From a checkpoint of a small sound classifier.
Data: trained on Morse code for random letters and digits, with fading, noise and interfering tones, 26041 training examples.
Rows from block 4 of a small sound classifier, named by matrix and row number. Rows with one number belong to one neuron. Each number is 500 + 25 x the weight over its row's rms, rounded and kept within 0 to 999. All counts start at 0. Numbers have three digits each.
After each neuron's rows are labels from the 100 clips, of 14976, where the neuron reaches its largest size: "responds to" is what is common among them. Only what is clearly more common there than usual is listed. The data: Morse code for random letters and digits, with fading, noise and interfering tones. In brackets: how many of the 100.
# gate: MLP gate (model.blocks.4.mlp.gate.weight, 512x192), inputs 96-191
# fc1: MLP up (model.blocks.4.mlp.fc1.weight, 512x192), inputs 96-191
# fc2: MLP down (model.blocks.4.mlp.fc2.weight, 192x512, transposed), outputs 96-191

gate.291:478516506493510516520517492513492487520484509442500516518540499530534495542492471493502462514458468479528473485489484504505502483489485519470482545476516480493522477477511524504503531492499500541509490499498476447508489506478495520503502542529534487498506506513531474507499518509505539490
fc1.291:518464554479483480472485515491485542516456512510505482511506513496486500495516503478500540472546521541466554532483475462519487546519538472523574484524504528522454506536521495536501508496515475459474519517463490549481552524496471511495512478541463493497497464490509517481562479489464493518
fc2.291:475484510500499510500478459544514513509488472488519509451485484511496508493500489506527443506493497501468471511468516483476519469460482494524533529465529483490478495514507505491513512487505524495492490481475540481506498502491499554474489485504538561530478482472527510470495491476545562468
responds to: pink noise (45)

gate.418:495490544528527535463468504476537533473460519499501530507537516546524456488537445522490516525480469483562473489514534545527472490509519520481458492493488469491535527450493510478517480493496490481506462463492479505463494516496537458502492462485572495478539537500484499505479496471549541489
fc1.418:507484530474571535487486511501505520478537451488479570516490449517498560499484508491474493501476497481495507543542485478468518467505498461456535428479477425497507509498519514491441511518521511501510508501506463487530465467511503530516488520506465488519456484491510494486492499497504486515
fc2.418:542479505510501476518482462490503490478534502536482502464478483504535509509504496518517512501518521489498480496481525566529475457521525490476502510495504501446526488494447492503436518485527511491501501458507527488531460535550506531525487495565514495516537493456526496482501517541537494462
responds to: reverberation (34)

gate.37:514470503474452517531453483523465502504524548475470498505483471506493488532496492518530515526502503490519481528486506524519504473541516508484544482507488458503485502526534512514492524536513473505514492482485505493530526515508467502503540496545489481480496485531466477535490481541496506498
fc1.37:471519518477528508513522499465512515496475509495473526469506479508499472470503513499506501515511518538474529509501443510494543483527505481446535493514493530505491458473485492527506500476466506479493441501463482480498517491502511510502561496474506490510475500465505497515519496534521452470
fc2.37:529481531506509510492510484497473482449549493489477516522548470504491535486483493509514496494545502533497508494461458481466524486546547490536505484515509485528511518506555483468535490533472459493511488485481517521436519519495534459481517518482493545488512488521490475486484509531478510460
responds to: fading (65)

gate.348:498546488537498522485520492520487512456494510481512530528516527521499502495511488501517460505455461494531476507479488490502504487488490534493471531485484475447547505474523528459533492494506510494505471490462532486487468507489526476448458547483527465474505530523516489517475526501531546533
fc1.348:492500497470501485508462517477517537520502491522485485496474474480487490506480499486497516508539555521472518518510489491487519537509528462519550474512500534513447497534453473517478486530477488523483537533533459522481564489519498500518516467499492504516466465492519506470518498510474475501
fc2.348:518508513505509516467513467552478504503515534507501479502469496511505490481501455497525496494497487501473464484446470495502519499470470503514453495490508491474511502497597533525507549471489510499524455483475524470532476484505513564519514478548506500510535518496481523520492512483496519464
responds to: pink noise (51)

gate.100:515469464464485503429500480487533505515506533476474518503518459511516491530495495515500421500470502488500517514523512494518501493534557491496475512541474522475512459509439460437497487529542526478482448489525467510518483484474474515496485520495508495480491479523465456519506474510477527459
fc1.100:484523503453517523498491520496517549502489496513580538481517462528505487533507476512517487445508525519478473525498513518501531461482489518571491545492485469469489506534508542453518492474527516474514514454475509510504525487536484503468496527475495520506498498498506480519490475518476514505
fc2.100:475533538446462535494467477530478516525526509510545474493507464513488536506513516505501507541511481517500503506469524520499478436485491468469511495495417472517544521511482495475519517529446518509501472454468505474538500511481501530490512469485517511490507529497533539498509539481513505490
responds to: clipping (70); reverberation (45)

gate.374:480488486490488484512516527485470510459464476505467498509501519450496458480517493539527533505501484475495498536493555496517505512520477469518476512531528507504518510482543491464500510500495503493511527496454580506495532533482506518470545498516554495467549520484491510474450520523517454520
fc1.374:478502575516526492480491522476494526484516533462467521520463549506485449512495457481459530513514512493558475549492536492512492520469506517459493485517484504492571519482540470496514478493543497491460494521473524508517522463518530490477505506499520517499460501485494472485469470463504491472
fc2.374:470494478485502531564517506521496472491464559548495480511504513490458470549546487504481514519507521505509519481535501486508514526499513547523529490522507466472506465552527474459480482479504514473519491504514463510537497522460498494481511464440543496497484509506551505514490494475497517520
responds to: speed: fast (71); reverberation (34)

gate.74:523532508519492497512519486488456474476535478551488519472513564497496486480499484470492483491499503457459483517530481504510528463465475511519527517448509537451512499441515508483485500521551484481473503489485512477502505519489516466519458557498508552485537535466491492486545486522489493460
fc1.74:507493474522456487533489484533492527546525496523448470508487512476524503521515552531548495488491548505468491508510453493509520505475472478538488467526515535515456519531527473500462481540476456521499522523515498509520526456459490512511519495531509504561467485515491481485487497521449524507
fc2.74:523499509504492533494496513476542529521524480502494479488474480492536510483502542498498464515487544519501489485473455497568510537455468526557489491482531539449471470479513529508487500515502483547488505495496557484491495438532546483524484498503518517500495471491491515535491509511469541475
responds to: clipping (68)

gate.219:506520511500493496489473482482508476476485461488546506492460515481511516510495473510519463517474487457495493516524465463502526545473509520505523483501554505487488482490464547507513537493518472507495490483471526471522490499454511499439477506503509520430504491502485476510535536506472521444
fc1.219:480533470546486511525499478504518481468475480477557554517468541454522501510521498476512488502504496501506472494474490509550487477498517484534479528531515503487535476494537470488488503481493479499514470487508546468479461525509487501494482504524506504477552531504450473539518478492484571458
fc2.219:520510511508504510471516508526472479530501474496539492479490472468537501432526479487530525485462519511478496489488469508463495485475508541585466463551508491500516487482540526518532550508489485519502505480470551467483475487506478525503516469525475480500554522468502518494471494532489518479
responds to: speed: slow (74)

gate.193:520491479515481508455478480495480449530530507511462490483513510469461489463494481523525567511490453489512495462502510488506484487506477523508502445562489511538508521549529475484482514509496495512469487527519483481492478543513485541526510497519493476508489501497474481511493480515539528443
fc1.193:494482498500461517532528551504493478530511517489512488485486495528480450483495501496562494498492504454475552506487460474493477508492482498515511490497518526542500475517476505498471503480507521484514505535517459463512485481494537521480481503511510443488469507477549497513490514506514510504
fc2.193:514517500498520538556510476469508493509502501481510510532470498516495451536514513515506485498548503491489503503501459486528471493475533536537517530491525514499462530475528494488508483464504487468507517468477506503480522491497525497454480505497545535519519469465533525465521509527487593540
responds to: speed: medium (68)

gate.50:475516499475507488499517505522471490485451488500507492500511494503517496506496496493486468500458492498519516539474510517515512521506497431503454524491476517515489505490538487499515472521492502513508486487473511537540512469499498505492516553478539453488522519521497500505505518430589472525
fc1.50:494496496459517531492516443526502500488498526476511490542491489507480457534500492488462477506474509471540489533539490504443519547500512439507493481517493504527526479490505439531502532488449515489513497509519520523488532487489457513507495501513472555469513511464537535507529562541527508491
fc2.50:456525484518475488475493501462528556476530516471430500525510517534573531486498508468505543499517441526510508474536546465516541520514498483488473511500450481466496509491518519503494514518496518536488491514481496448503493436521503535498503497512490490507493484499470513526510487498475483529
responds to: quiet level (70)

gate.251:468499480470498431493481465488515468447521487472542535510519483526482487528493472505528484504526503492485456536445493503465511516534505513479510527483473451504505490488483530516504477476481506490542472516432477446528512532532484469526489502500515510473514513500526498476486507559482481512
fc1.251:458489478464510490503519495478518483438495493503514491524495491524530492519497460447495478536492465488500467539466505518499507532481522499462495537509482462464511497524466492515514466485525477487529527553498482483553504536509460469520508465467490498517510532495521487502455505548555517527
fc2.251:518556504523487472563531581504479511521519479493470486554486479504519489508456553514483530497484513493505528512507477474529473461532482493518471482520499554480471479493487529473514503495519537531473506500525506484493516452494489488500523534504527529464506503479503478477515515543458488551
responds to: tone: low (60)

gate.131:542498528492522489498494490534516513462454537488559494493470486516497495462519495491502520545442556503550520506484471519508497511510513510479483545520513519520527510468507465524452512506502501507519503493498502466505494481487486441533510528488466482489526474509487513527466484503434535526
fc1.131:485527514525453494523492489475506491482489518456510501476489524528518525522464485488492486503509495468517480467492538498510490504504485492495517503453455522439479487487486509521501513480495490485491465492508469512467495457524482563506475469501463505517465505533533484512539492451496500496
fc2.131:521477506470486479476483491527505496504519502488525526490518484491510542507515515510509490477484481468508461537458502522488533510485502507516523525480477506497493496473467522496489523476521483534501515436474438484477525462495531495503519495541552526472535484487445517491530497480529481468
responds to: pink noise (41); reverberation (35)

gate.437:510500456501529500512478509514471499491512501480496495520502540531509486521455476516527493484538523460518428496505487514488485508507534519496497469535488495492471482523501485512540472495532462520484532506475544485511530508487546547523525473513475488504523454516521501499509493488500521462
fc1.437:517522522525506470518509513515513510468474471465530532484486483533524544530493468498483508502517502470451488468490516541515472496486475477488473503420483473486490531431481527525517491521514521517506523473494519501520506499506509514483504497430507524452499546516480484505514505496539510520
fc2.437:516519465524517452522506475506525475451499469461509512502487505491527511535462494539546509486496496488475514466527554486478475482515527476428478511434498500502497497499507465494491505521499487547512449483510470533501526488493476507495456509490519496506489530526503499514509504488454482507
responds to: fading (62)

gate.181:505492537546471474513511507519494509573479538438496505459497439489493507498528494543469499519502495483518493503524507531466549474503547547508484489535502506494527488532508493528506501547505494500451515527517514547535480485483487464497549512488480509478470477482454525536518510505510527492
fc1.181:533464479509557513516531480518440476507481461491517449488539480510536508506516469499480521470479513486488540510551499474522498467499523523508508503488485467474510514561464494458476470484493492490516525466551483517466549465517529446481481515516515498496506476513512496544501504493486486478
fc2.181:482496527503482489528495544519482488507513473486502563511520502481489490540506484502483481538486495505494491560495470508524507534480496478555505505517554498534512470505494486519530500537542481472491506512486493457462572486506476454517493499528496533482500493513518475469468521529452474529
responds to: speed: medium (63); quiet level (61)

gate.324:527523496493525507501516486496492536501491531523471522523478486535496526532486487506538526540491499499515512538486497487512482447512513514485520453503553472515487521523517500448505513536491504531471519502514546533478514516498529509520490527528508502517479471488496527472508511506489524473
fc1.324:492482503512516502549503495526529491505529495477525512495522511526504522508518473470491507492483480542498515537518497497487520488513483513523518491431494464501518459464499515513528518500487502505456469464482506521484503489500486515508519497518511487571522495494465524471486459516519431449
fc2.324:517526544513498503516482507522535500474500478488469501475474557519466526484491458525495503531513519495492497480522526532488489518522518543550508500458454487520474531523515478496472463500503567505508480502504508498465478503505511478494470497487490506521509510543452497490518475475501526492
responds to: fading (66)

gate.385:486515475476502505516492487479504516504492504465540529474509508485532476463518477507530466499512502496435443504482497542507513487511446502536493531489487468487491511517499506482496484497507551502458518477475476465491477553510484437498475464466467469509518500514531505534498496548471504498
fc1.385:531464508478519541525488503551501460479443544483485451524496514488493518479514530513506489535485488519507513505497471479507537459489537508530536436482525461509479505465548475500498516530479527485505470495529511497485494503485488565523501534551477507459484503484490481504560494444515529499
fc2.385:512514535484509500503467454488503561488520507463500494474458480523462498480501519467525506500508451460525510475493504563525495495479515501485465479538444483479518523508502522519479522493483488500561483536439490473532496496537489503499469438501500496523546509471497505509486533538504508474
responds to: speed: fast (76)

gate.308:490468465518514483518487507511472485469483503477530492451496488498516493508506493439496455465511533532479506474479502524510488526463524530473528518487511498483496481560486517528496500503514463515490454479478493519528491465503532511449495499490524458489479476470503501513507510495497483508
fc1.308:503458533482528452500529515515506461498476517505524497473504497532458507497470481503470508552531501495529516489512525497469465495485478470505527492507522502564507496442521506528524483516509534500484491511521488502498533508535529503513486469426493503445512471501529503495544493482530504513
fc2.308:484457469511527479485495512492485468432545496491500525522538506481499503492463513530529487491522525518539484498545523518470442496529522475442485496491515470548514515499506483502535500504502467489453493548546513509491514550470528480510470524486497497514495500517518520488513495526466487507
responds to: speed: medium (64)

gate.154:504446469449513535512469490507524553522489516439505477503518493485469457508508522527496448483490480495542515519513522528495500504516504506527474546506527461458517499513462513492479456502502506468525507476498474494517498517491494495514522484499493464504526567540500487522509490498555497514
fc1.154:484481522528505488533491524536509512524539509525525486499530528521477499467514497484469528528476495511466478467513484502500482474462503495501517535505505538499489488469514522490472517485483521534497468502525485535499526528478538502480508508483531529450538474478513471549525524476504509495
fc2.154:516473516444472582494439488501488443549477506514554510475517493469475525479523447492546515490533538498486501513469528443481524485490516488490535479525474525500497502517513510485539560473522496519486530512545487495497468505482497503525509470501470494536504510505488490520490528506517474492
responds to: pink noise (45); reverberation (40)

gate.167:482502499484491474473504442503470529528526494508553503493537503490536500521500435492458468521523480512463502501496535497518502554488451500521517507503508512519444525529467489531522502509531510513550521505455517499510518483459538483563464481516458464491455488517504519488490498480486487457
fc1.167:502542460521513522518517442519457496530460448468548510451486510476553513471459509508499516496528504483497490475491475448526530456497528450445496544487495519496475512500510496494518463518454489555564499490482505472459517523526488523514542497473508487506495512505518471512515491549475472492
fc2.167:515544459461536517487566512560519490499518483497487527507474474516514510512493522502495504532489516502520514523533478515504508505496508484509469512515478544481485499469524467492498470486505509501467506504506543435492479515483485522453489504516521526515523482508519507508528470500560507501
responds to: speed: slow (73)

gate.227:514479469457495497508496516467503500499493505476469489507524555476491514489518498445451506552457473490510489523491508511424525511487493469486459492551453508481512468506458520476513510523509440523528517518475457467537497489502524472512522501497539486501506473554482455538525469494466526503
fc1.227:516465518481487504509492515491497508501488468492499530524502493479477503503489446493486463553457488466546481489447533519517457441506492510485509514519490454506493471488504499520521493469518510501499482497487461496540516532510480504472496500441502498470470499489472480517498492474524550502
fc2.227:523504505437478511506494468489493492480506480501488458494490496462483545508490497510487505490510530518500495468493543500513489475540537490483480472498516450548543505502460528466549480454483471490516472496512492477485505541502454487530434540502513537515529489518515480453529488450546510483
responds to: tone: low (70)

gate.343:508488456489502502511510474494492520480514458502483497431494463539535464506499512456463476505485505473465493525512495500526495480506465468506500474537481485501493504496488520531465500441481497467437521533484485548537454500507467512487535506558552517495487489469524467463494471506470504514
fc1.343:498476519529519453498510477508500504494514475522519476471529483518476463488526487465468453507508468485510526533482527515485530515495529482481525499555461526461488508505483507534519518460459500537488549516491516463512461466486469471479468468508536474516504518539498537492468508497504458521
fc2.343:499525549496481472478509498444482524491516460486464489473483503498493476484515495514495552528466484501493555509525510490498511519502467514498492524493513491533541480495478488448482526495547509504473502494504494504498535487492514495460524462508503482471509526529477462483518496503457497510
responds to: clipping (41)

gate.0:463485503490521495491478513531487471484500487509520511518487501498500511510509497512508524517483505431508509467505518477544447498494515518480451504510485504485535506475541521488491478552499516512528514560490539495517473505501518526498485473470424498469571504459482493500518462511486512505
fc1.0:483535464496470470508512504508494472506475528446477530454506489469478499508509491475490515518507559472490487517498506504507503514533490504493487516478521514483466531506470519492479521523471509533535520529536546506487491500474476476536503479468462515494484495514518501500503485489459513484
fc2.0:520468524509543490491500476498478517499463489466500472501494457475495488477478505516528515504491504520503484496533530505460491447466469525486504510545454483522489506464487529490467483513471510530485504542495528477469475514509544521473487492505486457464481482466488496574464515473475522526
responds to: speed: medium (61); quiet level (59)

gate.126:488488494508495498533538503550491496528453485480489483498544459517492493513531508513474528525474512483502531508485478462525466478514500495466550534527495494522506528494543496477531513560497488531468501528498504483518500480440500516492485510472512509485513514484497490493490516499494520492
fc1.126:492505527477518513471469494458529528501531458547525491489455557506519504498492532508515503493555501545467508525477503494497459532493500482505514547491495488476487504534468509520482514457487511466536520461476451502531511528508498503493524476498519489473481521525507550481520442473486469512
fc2.126:497502524503531510505518441507528504487487487492481517501536499498488504492498484501526473492521508504482491493516531493520541522473504487538525502479548491505494470542538464493518489468496511467549474502500548500484487521480533529504477507516503530564507473497511464517537479497537508483
responds to: quiet level (83)

gate.462:489520559520527501483463470494522480482534457508494479532509506463498517530509434525512513495523483499496501542485502498497482523500488481518471524498489505493556499494484527509501500530503544520552515498478483473537494481493445477460511505461486523474507493472493517518475497514455449489
fc1.462:520526486523505528509476501501510463484482504485504490539512511514495488513507510510515486503501477519520502485507499528517519520501512506506585509478523495527468475525489487520509518438525518525488468498495528514451567510518519509511472445509463541501500484516501519504505491481504484544
fc2.462:519485474483507526510472453505532523487533493527518527490562546524493535505508470523524470508496512477507452491508537461456492517522560495503560482506540502500464496494516496516481492503472462491500500485547514494554474531487518517508488497502440515504506512472477493472517529496544473474
responds to: speed: medium (61)

gate.113:495510488545534476465453531502481529521518495516523485446518515488518497512534465519557513513517504527489502517448527485549495535486483525494519509462524497475459483555511515547481549471512518521495532470500437545482501467503472475508520483507513532478515503504471479492478490548483491537
fc1.113:539537516515519521462497512508505457484501459522493508536529508511540507457486445488520490524543463472567469489533503463492471472475472499463518454464491488488510487467481519507526481500491519524454524496482487461512497541497492537485510514488515488494511518535461528476499494496485467475
fc2.113:543496482501497543502495497451501517483519525482495483492472473542518508522495477501499545492489443510515508485485574513482499483495484514457473441468444484517512497516466476540486514478456447510493490518502502506531495495491489460513506479497454515508469518514445525517514472507455490510
responds to: speed: fast (91)

gate.54:503511497531504485484520508525513510497471485538522457535483531470543491475520504464508528492536531492460471536465485508511531504485523516506481544532521467477558490522518549490483446500471508487487512533493523491498497511507520496532519455453541497519521522545497473505497466513493518532
fc1.54:499471499483549479490466488518504526494535493529525494492460470504460503488518537471489530505535489532464515512499464517475521544495514493489507470521495504548501508482461504507492481506515489426513482484582530477475491511572496513517469502491458545516503480500517542482508486528499517523
fc2.54:513488505508492528469520514443485524440492545487528496507491504544508505490481520511470509515483491523566526527542527497539530503517512496469494463486439497525506518473527499525526512486478517533505478530496517506510515477501497467523519466519503475454488514511493509557460531525446472536
responds to: speed: fast (84)

gate.137:455467479517509492452474532507495502508488492487486481489504486492489478515489469496482496526500541500512518509533533515460471517544487526495511495511486472487529530579502469450499507473471513483510507514473472494502467492512482476510484481492445468526493458508518511483551501493500528500
fc1.137:540544475501491528485515497491531484455510485482476523485501472507469497454507544495505499518526522495488547472513466538502514475475460587511569556540493485507507497497522480514522489455499485530453565537453503512459480472473521525493505526494502479492484495516500459501468513529525525475
fc2.137:482501489530484522530537518479500527459511487503473479475548516521498498505466487485499493505480512491490539509509492483487541511480537493547508506482500514482496459460514544515503501489476467495487507510460542498506490489486490489478510520536489469538527537516516557530500446503491491539
responds to: speed: slow (62)

gate.63:487533507533493474506469466480493463463505457516521506501535514482489491528523497502476499491478427487539480493437531523510497506504500508479450568460483492482543484496490538483497531475524507481506481495461497482473485540502528467507486517475512452476526505481506520509484462505526462511
fc1.63:521493491554492536509503522492500498455532462485541500491524514514501485502558518477526489448486510554487490468446496502551490512505473486489485568479529513436545505498478530492552479478506543488499501499473471481511481507501504494497471548485539527497518535501514513482455485518491496525
fc2.63:460495510487498479482520525509512508576483508515477514529545522529493522497515513481475494507485492499564522537556516491474484494532515463525556492521514517535477528501486491487504446527503474493481514507513469556490505465497512436487497509488495487457501513516524464463510489461515500505
responds to: reverberation (48)

gate.315:543482500493449501551525522538504458522480518453460527487516507469493474494459492477466496510486492506526519478513483496505487436520484488492524469506538462504523511524540509486511486539525492490473505493516518465545499473470497492501490543551531458492475492531521503497507511527524514472
fc1.315:501539518490522504496486490462555537535535513518531504528477552496510500517523518496535503533506532491489481493500495503469530515458528482491452540509489523551480502521495506496490539488469495481517533486465445511503476481520497504498506490474480542489490531450519489484498527497507505527
fc2.315:522518490509486492534546482496483490473498501485485542523545483483501477457470480499484522482529514513461486512498498480515553556491480512554468524471542484509488487498517489513520525513526485503511493490503532480496481502494501520491513502532535525551521470501495468520539465534475479489
responds to: fading (65)

gate.380:528446533475476480481479530536515505498510486495512482528481486456489498473500542553529549482545489519514518504507482456532545558517520478524503476537518533547487479514526474494523532499487503541470510524554549519497490518504503556522504491527473471499480468519466504457516493488518533493
fc1.380:482493529521491519478480510491493476522466505526483500496491497511496457480539506551501553524546491507512508504535493485551511526509518477507487442543499491555503492497521454506513533509511546491497496518506496494522553505500473524531496446479503506507473521500504510491495512486500494506
fc2.380:544501459534507513518512451449523436441492489520481500488476484497512469513504516507497529487496531495491519484452508525498498465493523522467486504506521499459488486514484484507483461459499449482502439429445501499499478499469515488470495503478443490501504499503503504498511523512459499513
responds to: fading (68); reverberation (35)

gate.456:514501454484522451491477497508502526521520481540458520485504482489510557557550516498519485471502526503501502499519486525513460487540535499552524493507512472497527446526494464491465522524492473462506521523443487544540487480514532496535488478522520512510480458523542506504500455510496509454
fc1.456:501484487475482501516529486538515525483498484494458475493485500542501548552564479525520519498486487490495509478513517520478466505490518487497449535477521513475466496476530525491495547532460479487458514521490476531497497494504471519525494523529539498525490471492535488529541508515501481534
fc2.456:500516527465513485482515453504507448553496481487462482521525511496459515480500488510478506494526520482494462502490489529489485442473503511463514482526529507506451523510550492519504494526517501506497508526520502510468527557507510493462499515530544521475531461479499484479503531481506473507
responds to: fading (61)

gate.68:480461502501504502505544478493502472475483515519484435519466487497464539488502525506494544532518475487484498522554582494481495465493511521547505489485490460485491465525491480498532477509495527532493447506501540463474477504433560483484500506482474513509512489521488495468456523514470523498
fc1.68:488489521475474493553539552485523451543489472513416535508502522536467490544497494515488446498480480484509518487519490499478516497530488492460484497456505481501525455475505524501563511504535524488517463533555507455484485443474532513499478476473499470446485493515540488497466496482456531531
fc2.68:513525504516502528522554498485510490531532481550548528538485510516526501508488501528510475468500510501470508470461465503486504506525495518509481488514540532524481542503534451479504527483513518498455558478512531491464527538508499522471500530484554480500531482444481541498527524493538506494
responds to: speed: slow (67)

gate.116:465496463457485520498505470450507502475508490466520517521477466482489503502476493488506479503489518536483506538504490509508507482551544460458507490470516502525522506530448490495513480523532500515541524519489512467493479477486476497530503467509527480528509486508532490516447478531511503493
fc1.116:470491473464556503524464453481535470498512466497494488514496480515477464516515515491554453508517533493447488525493480496505481490547511472495511504499494523508463518481502505484518471550484519524504529507513498507488512522498512499511518498490515488550504466524509497447502491509516476494
fc2.116:489530509481450517531543568524471538546533500511524500545518493544505542519499562466466537493490492498531534462509492490532491521516482454482490472506490531487506513461508518512497503510478485492457485536517517487487470465469507470533517517510534510477516522455478488456486503527487496548
responds to: fading (83)

gate.447:491447465570488481535473503523531490502556466454474477472548479486495505495521502527522480488501531501506523516584498455507486483445488477510537474508526487518486507464517451491527505498474482540476506538488469509516481492483503498499539502511432507493469487523511526485509464497495556469
fc1.447:527498449532462540511510503459464495487528492493525497475536477523478465527511484510484497465558517513491497490539476535515500516491483491470446484496551518510503495549484504495512472475517498511519526527475465475491504480492487496513504522506501512548498526494528534462484523570483463480
fc2.447:482514491510499505497497497534532501489507516506500504463482446511476448498518517484503531492544475518531483512488439527514507541513478496496450501472477509481525537501461480525507518528484543527524485497468508474500523505537520479545534478483548479528520536471526570487506512518539498474
responds to: speed: fast (63); the character "c" (30)

gate.422:526508504495495505501526497523502457500510613551531476514483460509507507503495523528459490496548490512483474494498507475461477563499499455494488528487514505524483455537504486519473503502463484504515498496484481490511500532505526488506489507465550500498533480456534521512541458487495484481
fc1.422:468501465529500485484506489514497477459475525497502484442499530513493524517455461478479477480491511512480484486473449541478533520486483508527481523491509500470457542508489513516465496531523490513516507509519511473460490512497509498511498494537501488497543509484463514525466480544475433516
fc2.422:520463459512474479516488468503507520480484467540536484513521506505498518460500532484510518497536488516479443474505535518531501469506511515485510498474485501470530467476467500457459473469471475514505464490522487529485494480470501554485517530465492523491508492523503519484467470506494475505
responds to: speed: slow (73)

gate.413:481483464557520501467513499516529519460521486487482534519519469457500460483538523478524450501503511458510489484487536526557502510501539494456483528516527506483513469507473516502529498516497517467504475515444504488518474540473538484505474496492509463503552515511475486509503485487489522497
fc1.413:462467534480450473536505504498485514524490490523549493490515526524507526523484489506510510505498509529463490533497502480494508522528473484519503477537502500516436477517469477487438473491514487525529500505524482483516525503503495522516522496519508554514524471464517526511452543507511464500
fc2.413:549502511540511514495475503512510509506512513466507539492503484461540522458522460508534491445562511526488464441467480510513462505492512470481507518502540491523534503485475526541503526493514507544498472506485546466503494506524497553497495463558492514531492508459475513505504464517514482435
responds to: quiet level (89)

gate.197:495510519504514488479482490541504486469496475523516529530504466515504489462470440508542460463446520488563531489515554518499475500513494509503476528481508448494547437515471520501546470511533488476522473433429469480491506473461545490501482496501508487542497505519521519514486462495523544477
fc1.197:511508454487426505501518492501472511499519511511494469530488509487520505518532548501519512478526540518491505497515474490550484517516482482521503470538516518492458482504511489473489488489474457532501513458525559526508524523525530490517510506552511502526486465496510492512466489531472491484
fc2.197:484547524469476523493479504513511530533501511497511511507460483506519499494546480456517512533528488496515508521474456504495523496483501508537488451514487516487532506484514515466469531506479515563520515469501511498440511505522501515531522472510522477467501484522537499544466499495498541469
responds to: speed: medium (64)

gate.216:527469468486479492480494484510525500508480489507478474499487482495476506507474513514541512452520490514478532503459469507471529503537490498537492490515510501550447481526488479497454508523485525458510548487495496522493539518484485510527546464538501508501451506493468484497511476530489479499
fc1.216:497507531493512471494454486494519433482514478497508492552523486471521551488518528537501477464521489487475506489487460468490536503502528478542515492538498501488509521486503526502507497551450478531491537472522543552474538502475525518504520447470526498519507491527493462509445440458512459496
fc2.216:488520462556514522509502512464485538457487536483449516520464502492502462522494538485498517525478513496507531524471454480540474464532517518491466538548500488545471487499528478502502497492535480438542470443457494475516546472541484449532471503483490485445498484514532496545542525546483517520
responds to: speed: medium (62)

gate.207:485514524524542502472460499467448521489433524495486490458457470500544474481470499508482490474545524510510474516479470487480494518517486497506495471515505527495537492492479502510481563519485466485513517533456488479471522505538491517506478458514473537509518514486510487470471469527495499505
fc1.207:506505521527493495479504498544505473522512513492479533460521486533469504478499465488497462533490460475544528497475456473519528478491559482471538434476535460559497511457503498499508537487456509482486467512449488462465503472488498535470495508511477504538491479501497517521472543483487526525
fc2.207:498489498523523532470503565524478503492477533437510508506425473442480512488529496507488521522495499552526493509515466527491529501503484524495479557524457536495503504540514491498524486506519496455475526530500515513498526525484467461500479455540499528486475517496512496498449468505480472543
responds to: clipping (25)

gate.487:509529496541516525475515529538514467501510499495490529509472538490512480469491473524470457509464520478535521498507479507492512475488513524510470523533467477529504483458480522478566446477518482516488420505498506458488488488505509526481527514490505475479476527503539502551475509502506496490
fc1.487:514489493465511495526475523519532495496473505497521511492491467500481507498514528480495511501524526515502473453517521543479482494513492485457546453508494491524499520528492501494499548530494464440440495516531490520487515453467472515506503494456460515481463474500476496497508476532525475501
fc2.487:483471506537531487500494513505515521521519502517505515490503496514519532491490478466473434536502473483477463487512483526545500530501519498539470485520564511497536508468495519482499515508515502497493446518491511437494518489527508506502475499537497490492516534483493532474505494491469489453
responds to: pink noise (41)